config = dict(
    model='sound classifier',
    dataset='two synthetic voices taking turns or overlapping, over music, noise or silence',
    train_examples=26041,
    n_mels=80,
    hop_length=160,
    input='log_mel',
    spec_augment=True,
    win_length=400,
    targets=['background'],
    num_classes=3,
    arch='crnn',
    norm='batchnorm',
    activation='gelu',
    depths=[1, 1, 1],
    kernel_size=3,
    stem='single',
    widths=[96, 112, 144],
    rnn_width=256,
    rnn='lstm',
    bidirectional=True,
    rnn_residual=True,
    rnn_layers=6,
    mixing='mixup',
    label_smoothing=0.2,
    loss='cross_entropy',
    optimizer='muon',
    muon_scale='original',
    lr=0.018,
    momentum=0.85,
    nesterov=False,
    orthogonalizer='newton_schulz_5',
    adamw_lr_other_params=0.00089,
    ema_decay=0.999,
    steps=1500,
    batch_size=48,
    epochs=2.8,
    lr_schedule='step',
    warmup_steps=30,
    weight_decay=0.1,
    adamw_weight_decay_other_params=0.01,
)
Rows from block 2 of a small sound classifier, named by matrix and row number. Each number is 128 + 24 x the weight over its row's rms, rounded and kept within 0 to 255. All counts start at 0. Numbers have three digits each. After the name is the row's rms in percent of the matrix's.
After each channel's rows are labels from the 100 clips, of 14976, where the channel reaches its highest value: "lies over" is the class under the peak. Only what is clearly more common there than usual is listed. The data: two synthetic voices taking turns or overlapping, over music, noise or silence. In brackets: how many of the 100.
# conv: width-3 conv, stride 2 (model.blocks.2.conv.weight, 144x112x3, each kernel summed), inputs 0-111

conv.24 098:162090120120131113142145123117115099110099124140103077131168105120150135125127118155148115128094152130139144133107110129106111139137172071111164140118147125115132145125113157080152089189127111168139120094117101113111098158096101119137123121167105108139107136093093105118090117147099140142170133119108136106100109151049121116149114155119
lies over: no speech (84)

conv.85 084:087159179089119160153128118139143115100081140153161134148134132111105076118118127158147132102127111126094113135138124121133130113095147103131180137148158083118112165118149125111159113164130131123108099141103106155085158137107104144155126148129130132119091115116140101152090103118089121156112139100163149119163077142163091131152127093086
lies over: low voice (38)

conv.34 099:152111119147136108131153156143112147111113176093103111155109153102114136189114146136159147191093093153162110156095127167114156081142120149116119138142167121126111114097153095105147148147161097115093147104150103166173123095082128140137116139129122149093106109125137130139099084126103110099124134111115118109113140123130154129120086111148
lies over: deep voice (29)

conv.67 099:142112148115135145119092148143128139152141101134135137163153128137142145182105138114118115112114132096153093181142100141127155118157138113126163131134178113151113133082092117153132138178072114099147142141132128151117132083113101130139141122151153140100163123160095111157131153158108143113166166205136154137108118122157138154175116123124
lies over: no speech (79)

conv.98 098:161126129109101094084141161100170126103111136169151119130095129084109130107101121123145170115124083095157123106140136136145146150150131130110134107163112148093103121120128112148117085098116145151144133131156114138155105156132125143119077118153097180163146064123126085114119119120140146109106105112139122139081128118156141089116165101087
lies over: low voice (38); deep voice (31)

conv.32 091:096141147151140142100145143152162098119108143139111178145147145116156159124129095096107125153115091135155093149120131138152091124111107130119067114092174146142123151150080117155124107143171130172106139097185106156168117122168102161134144157104171152114141115156107118143102142143132164156120158136111124146119141154118122103117105131108
lies over: no speech (98)

conv.40 091:116134094165104132112099122135088101146165127134115105153046111103099125104091137165117104141140127122110120118159131146107085136157146141114133171113126111121125114116135145121107117118085121124165149150119073151169139129125142151127139182105120155119139077120146123130155098145064166150160117132091118131160114146109109137139097143141
lies over: deep voice (37)

conv.42 092:167113097117079117097085115155126164133150133136125114160122126123143108137121143103118109128167114183137127162115102123137122120127143102087096081091125148068117122107137102136105156142156121133137087142128132133108116106119095143084120137145125138138129126085111165103149112122160134106096069136141126103111129119104128111104141043133
lies over: no speech (89)

conv.105 097:120146132081120114103097116093175126155126087082141172107164110159166123147126152129100127121129126169099114115123126130098184139118126104096129144134112125108112102107101114133127180157111108103076107114088104123102140140079112145100153134113111130118165100115125144113124111087108118087125127078116137108121113139102089161117145105109
lies over: low voice (43)